Rows from block 9 of the audio encoder, named by matrix and row number. Rows with one number belong to one neuron. Each number is 200 + 40 x the weight over the matrix's rms, rounded and kept within 0 to 999. All counts start at 0.
# fc1: MLP up (encoder.blocks.9.mlp.fc1.weight, 768x256), inputs 172-255
# fc2: MLP down (encoder.blocks.9.mlp.fc2.weight, 256x768, transposed), outputs 172-255
fc1.554,186,199,146,191,202,244,172,197,230,145,178,187,137,209,190,241,179,227,252,199,190,239,106,204,205,197,230,247,213,237,175,150,288,208,204,167,197,181,202,188,225,219,180,279,117,143,248,185,175,179,220,156,240,189,179,207,300,212,180,164,223,181,209,146,172,227,218,171,158,113,192,235,251,217,247,211,197,190,226,275,248,254,224,187
fc1.555,246,233,169,222,213,200,175,170,158,242,180,164,163,208,225,241,187,226,148,179,191,286,129,174,228,216,166,173,212,244,161,188,233,146,134,144,226,245,189,209,202,201,149,195,181,152,165,200,193,210,194,175,166,201,202,190,207,190,182,134,106,186,166,202,213,132,262,201,160,201,141,144,208,280,259,198,177,193,218,181,169,240,218,225
fc1.556,185,180,200,177,212,115,249,246,234,244,186,226,164,191,212,176,241,206,188,193,177,210,160,253,208,180,232,156,192,262,125,185,226,230,153,222,213,194,251,213,267,187,182,277,294,178,224,142,202,162,216,144,177,126,217,182,190,191,223,184,234,171,235,229,177,157,154,196,174,232,211,157,198,240,248,260,242,191,210,125,258,211,214,215
fc1.557,247,241,201,200,212,179,207,179,252,213,152,166,178,228,181,306,177,201,260,173,199,189,194,144,178,171,197,217,187,195,256,244,235,176,227,204,204,196,180,216,222,267,157,238,233,252,225,216,236,272,253,153,178,153,219,142,154,238,236,249,203,170,275,132,254,140,256,267,215,281,216,236,161,193,147,165,126,172,261,203,202,229,250,271
fc1.558,259,170,298,164,217,221,185,255,242,229,149,190,223,267,233,193,212,312,185,175,182,209,208,256,210,207,184,168,174,246,219,195,173,233,148,212,261,202,201,215,237,204,156,225,189,160,176,201,201,228,220,184,193,102,221,223,192,197,245,237,212,173,196,201,179,141,173,205,226,198,117,138,254,181,252,215,262,243,228,183,242,186,215,211
fc1.559,156,213,292,190,195,206,218,252,176,191,232,199,207,143,173,202,190,187,151,236,210,215,213,183,209,186,229,284,227,207,215,188,192,185,201,177,230,165,259,193,209,265,253,207,258,167,275,237,169,274,178,146,189,183,155,229,202,190,158,187,209,166,168,184,259,114,124,183,190,223,192,256,216,104,232,172,223,143,152,213,112,146,133,182
fc1.560,254,217,159,248,184,139,240,184,143,247,114,157,258,166,195,160,202,133,104,231,167,200,220,233,177,300,231,244,150,192,185,189,144,161,212,178,237,216,244,273,195,176,236,227,162,216,204,211,200,226,224,187,217,227,170,223,240,161,133,190,220,209,207,225,243,246,228,148,174,227,220,161,231,251,163,106,243,164,184,229,217,223,227,207
fc1.561,204,202,256,205,209,202,208,208,195,199,193,138,159,134,174,212,202,211,228,187,220,202,225,211,177,232,244,192,115,214,206,251,214,230,166,191,226,213,175,204,264,235,193,264,263,182,213,223,220,203,219,180,199,206,167,198,191,261,200,244,216,211,144,259,202,223,195,214,122,198,145,252,248,190,217,150,211,251,193,214,230,280,204,283
fc1.562,248,220,124,207,214,178,147,176,212,218,250,186,204,223,245,225,237,177,299,195,183,226,247,159,204,237,227,187,199,164,192,279,259,177,193,236,207,204,262,208,288,224,182,242,187,128,207,191,172,175,127,223,202,208,161,167,156,206,217,224,249,179,263,146,192,205,173,233,211,165,226,262,185,176,106,274,202,241,189,202,172,262,188,225
fc1.563,179,159,251,200,243,168,144,289,225,215,126,115,149,245,197,183,309,245,96,246,222,232,159,259,225,205,184,153,237,212,208,145,227,261,186,198,259,179,175,176,250,133,215,171,171,183,165,182,213,219,236,274,276,134,156,265,177,179,217,194,218,223,159,182,207,182,234,158,220,138,151,144,289,177,163,112,145,195,213,149,157,210,197,144
fc1.564,181,247,214,200,180,238,173,197,190,165,184,179,156,245,108,172,266,157,170,235,150,218,263,195,214,146,189,164,240,177,180,225,144,197,121,207,122,261,200,229,274,224,235,230,177,186,162,160,177,188,230,257,238,146,171,188,283,170,224,193,255,213,189,242,218,177,212,229,214,267,280,130,167,158,206,190,146,195,227,240,275,128,182,164
fc1.565,161,127,253,232,248,237,121,204,187,189,222,186,175,174,299,216,199,248,202,208,197,233,171,212,187,245,174,217,189,120,204,219,263,228,178,197,236,172,157,220,166,125,231,248,241,189,121,217,205,142,177,232,145,169,195,230,236,189,192,156,280,212,166,222,229,173,127,172,298,123,204,156,210,106,239,187,205,166,169,221,231,262,145,227
fc1.566,272,212,231,155,196,228,236,254,242,165,193,166,211,151,193,234,217,214,166,254,213,157,149,163,207,251,155,225,198,233,241,155,245,135,159,194,255,210,206,191,160,201,217,146,183,251,204,170,219,147,278,162,187,167,183,119,134,171,145,227,186,237,189,173,267,163,197,157,145,285,190,224,267,147,172,185,145,202,198,237,346,268,223,190
fc1.567,268,209,222,174,187,195,254,248,217,189,112,182,239,189,184,186,190,252,156,190,268,142,185,230,244,227,258,149,212,119,232,224,179,211,191,205,163,197,143,196,179,217,231,173,171,217,121,133,267,166,242,189,197,173,189,152,206,228,176,202,207,219,173,229,114,232,217,243,189,288,160,197,213,194,183,242,232,173,264,218,172,171,214,186
fc1.568,212,238,284,200,235,222,132,166,200,179,165,114,149,193,156,185,243,181,165,218,150,209,255,232,198,192,229,204,227,177,157,174,198,234,148,160,158,237,208,207,199,191,213,187,192,223,154,189,153,189,259,197,281,211,208,197,217,218,214,172,214,189,222,198,171,185,132,172,249,179,204,141,184,223,171,190,206,220,231,221,215,147,203,168
fc1.569,189,207,246,144,193,273,200,244,202,162,175,172,180,179,185,165,219,275,181,189,171,235,196,186,223,239,145,233,240,219,211,202,184,241,141,209,165,201,212,184,261,220,252,149,184,186,195,114,230,161,265,195,195,169,154,202,156,259,188,175,266,183,188,188,158,274,224,209,231,230,181,266,199,136,196,139,182,204,189,179,224,190,216,205
fc1.570,194,194,291,190,214,271,169,169,264,196,233,197,186,168,246,202,280,169,177,194,223,185,197,267,222,223,207,223,215,177,152,185,177,256,139,170,166,218,142,200,232,170,233,217,201,230,245,182,238,178,229,218,245,235,142,218,216,164,253,207,186,193,155,189,202,171,203,231,192,137,175,226,123,152,249,217,142,198,184,266,199,181,198,194
fc1.571,207,246,228,171,198,191,207,174,171,218,244,184,232,248,213,143,244,234,203,228,171,194,151,222,244,236,216,231,221,129,190,281,139,249,143,198,177,215,158,208,242,219,262,146,244,224,192,171,201,145,230,252,201,170,199,227,200,201,196,224,208,231,246,206,162,204,233,254,122,70,84,254,155,157,268,192,194,268,210,229,167,216,162,210
fc1.572,201,144,159,206,210,157,209,235,148,252,199,192,201,172,179,186,214,196,184,150,212,155,262,248,216,194,172,189,203,171,225,198,226,209,173,198,194,230,240,210,175,221,188,173,153,182,190,120,208,144,263,171,215,176,217,229,157,236,181,198,253,197,250,201,283,222,194,223,214,231,149,222,233,266,187,196,180,224,194,143,216,186,211,240
fc2.554,216,161,231,170,194,234,173,245,160,183,203,211,238,191,235,193,171,224,214,303,172,241,193,203,240,153,169,251,158,204,137,250,208,218,214,282,204,223,264,197,238,170,129,184,196,261,136,270,184,232,234,181,200,151,255,204,201,226,219,180,172,167,204,156,219,201,229,233,228,182,165,214,245,186,200,252,194,191,185,205,217,188,159,230
fc2.555,148,192,205,208,233,266,235,253,107,172,236,140,201,181,233,191,160,268,170,239,198,248,241,179,282,219,207,192,204,126,218,230,251,223,206,291,164,194,214,212,192,188,195,254,172,225,217,266,190,200,216,217,243,185,201,201,142,200,270,191,246,132,164,255,220,268,239,252,231,204,159,248,224,195,201,256,168,193,252,235,177,206,194,216
fc2.556,202,145,188,188,159,219,178,149,232,146,174,168,198,182,183,271,167,187,183,180,158,201,230,214,186,222,204,188,193,152,189,229,153,215,197,215,210,169,178,189,164,223,213,194,152,155,237,229,215,245,120,243,206,131,224,156,216,189,174,215,130,189,208,236,175,218,232,157,189,220,253,193,216,217,207,233,174,270,170,221,200,185,170,261
fc2.557,220,188,217,247,212,229,216,119,181,147,232,152,222,225,130,285,151,228,129,188,202,93,183,191,227,165,229,200,187,218,200,223,176,162,199,216,237,120,187,300,184,186,189,165,201,258,211,168,206,187,203,159,165,226,182,216,168,129,183,178,205,182,169,238,164,258,180,203,257,201,171,225,171,193,137,279,190,147,187,227,220,194,222,137
fc2.558,251,207,150,209,140,148,199,196,191,209,151,239,170,178,308,243,222,206,218,280,145,152,300,197,191,175,158,184,257,185,215,255,266,215,233,236,200,131,210,166,153,217,243,253,204,242,180,177,247,258,264,207,227,199,194,202,140,189,122,209,172,193,206,203,169,224,200,180,211,155,211,263,303,183,226,213,166,231,203,153,220,132,134,116
fc2.559,182,198,128,183,175,218,141,171,125,229,207,180,186,257,191,245,149,203,209,153,230,190,249,219,205,197,153,150,175,203,169,198,143,209,175,233,251,129,201,198,247,264,197,169,172,149,124,210,249,218,241,238,208,221,154,197,245,220,199,147,177,216,175,132,256,194,221,213,210,246,261,188,172,186,247,127,263,174,217,201,211,189,202,215
fc2.560,235,238,236,207,214,175,188,182,177,238,154,212,221,178,288,200,180,217,129,222,204,237,217,182,162,258,187,240,240,276,238,242,187,168,181,218,216,266,214,107,190,248,197,229,161,216,286,218,147,175,150,277,216,196,227,145,245,233,185,227,141,196,214,152,213,102,221,183,190,165,186,187,170,150,164,132,190,290,97,150,231,265,272,220
fc2.561,179,233,165,155,182,229,212,196,188,186,289,166,227,195,236,151,175,222,180,237,220,170,312,169,178,226,187,203,172,187,201,188,161,202,230,185,170,144,216,179,224,180,197,209,174,230,173,221,203,151,190,212,199,165,257,230,222,195,177,224,200,161,221,257,248,244,214,204,226,222,158,192,167,199,199,174,179,126,177,186,246,260,217,155
fc2.562,227,217,153,245,212,267,214,188,227,235,212,222,232,221,309,192,173,265,141,234,201,126,165,123,236,203,197,170,183,218,205,224,204,135,251,212,224,167,293,221,202,181,230,104,186,169,135,240,197,140,209,169,240,199,307,250,197,240,211,216,119,201,216,187,146,183,198,242,250,187,162,229,174,139,192,300,190,168,275,148,224,234,204,176
fc2.563,158,169,153,195,196,186,242,222,198,248,180,157,156,113,198,284,208,203,177,170,160,168,262,252,198,255,179,209,220,121,201,159,144,185,198,191,256,199,271,257,191,225,202,155,265,190,182,166,224,293,248,212,240,180,198,243,137,173,157,217,180,265,121,253,203,162,176,208,249,197,255,310,256,266,237,260,171,167,123,232,181,134,196,198
fc2.564,149,236,171,173,124,137,178,105,222,207,207,221,223,221,186,191,187,179,138,159,174,229,217,229,184,229,161,147,173,262,196,208,162,220,234,184,194,111,273,149,187,189,139,224,229,260,228,170,192,222,192,224,296,229,230,225,258,263,196,198,158,179,207,262,254,256,196,105,179,182,251,178,178,182,197,213,218,206,104,234,219,179,167,166
fc2.565,172,184,222,238,182,201,228,309,196,180,213,207,77,196,236,211,162,202,219,180,194,222,151,244,205,210,172,250,238,144,268,220,216,176,185,244,184,292,202,310,152,82,248,167,237,221,232,258,237,184,149,207,180,197,145,294,164,259,80,301,162,229,198,161,179,241,208,232,164,178,176,143,215,162,176,213,164,174,237,223,287,225,180,269
fc2.566,234,241,225,175,223,193,136,193,236,192,199,188,203,190,137,188,208,142,231,156,263,90,228,150,208,218,241,213,149,122,228,212,217,202,155,223,187,143,146,315,199,164,209,125,224,275,260,239,185,186,148,212,207,169,202,222,218,211,191,254,177,193,210,203,160,225,204,223,205,211,214,181,229,127,174,191,257,144,158,203,183,152,195,179
fc2.567,244,169,188,163,174,184,157,143,184,208,168,199,185,225,238,222,200,112,156,205,230,127,196,180,228,216,160,243,180,236,228,266,137,231,193,210,215,202,211,159,228,190,190,205,194,161,203,238,211,219,187,197,189,192,191,177,207,266,205,176,232,218,181,273,245,166,173,125,294,240,230,168,199,209,218,216,201,188,161,191,135,133,177,214
fc2.568,150,191,185,167,181,178,194,182,216,277,261,164,251,246,221,232,192,181,191,224,232,293,250,209,217,205,178,159,232,218,222,238,194,144,189,211,199,148,248,215,240,195,168,200,173,212,209,217,149,195,208,238,226,195,280,187,238,222,277,262,160,181,187,202,222,246,246,113,254,183,183,203,201,209,172,138,199,250,161,238,223,185,223,144
fc2.569,232,213,246,193,219,231,140,211,222,286,218,181,194,223,140,192,248,219,227,169,204,274,238,212,161,228,194,226,212,176,180,206,248,169,190,206,200,189,212,301,246,191,237,196,209,228,191,183,242,157,215,243,192,153,224,231,246,180,173,214,187,111,245,236,168,262,226,224,191,208,190,201,205,201,226,190,255,194,143,155,225,205,220,218
fc2.570,230,179,221,176,165,195,194,240,236,230,209,288,176,209,208,158,216,182,197,114,240,182,212,260,159,179,226,161,222,236,234,253,191,165,192,212,187,263,169,275,163,208,179,199,248,230,261,236,189,200,212,125,209,227,244,252,217,184,225,227,202,138,225,173,235,212,164,168,131,188,112,167,266,251,250,265,259,206,233,169,193,167,180,177
fc2.571,275,214,202,141,150,210,184,224,211,201,217,148,189,267,203,165,192,241,159,233,221,243,122,205,230,254,211,118,213,205,216,195,244,205,179,308,159,328,259,172,187,237,179,297,227,222,227,326,233,154,237,130,163,199,176,167,132,209,156,246,109,134,202,153,184,107,156,235,188,152,147,161,181,257,243,218,225,226,197,172,225,206,253,177
fc2.572,211,147,218,216,172,215,159,181,225,137,196,131,171,168,167,217,299,134,256,190,189,146,249,225,166,175,190,209,191,269,204,179,165,183,176,184,237,160,221,186,183,149,208,175,233,192,214,237,180,180,161,224,165,175,216,213,230,162,155,299,112,163,244,240,187,193,181,174,224,182,210,190,215,201,203,204,247,193,223,134,137,186,197,177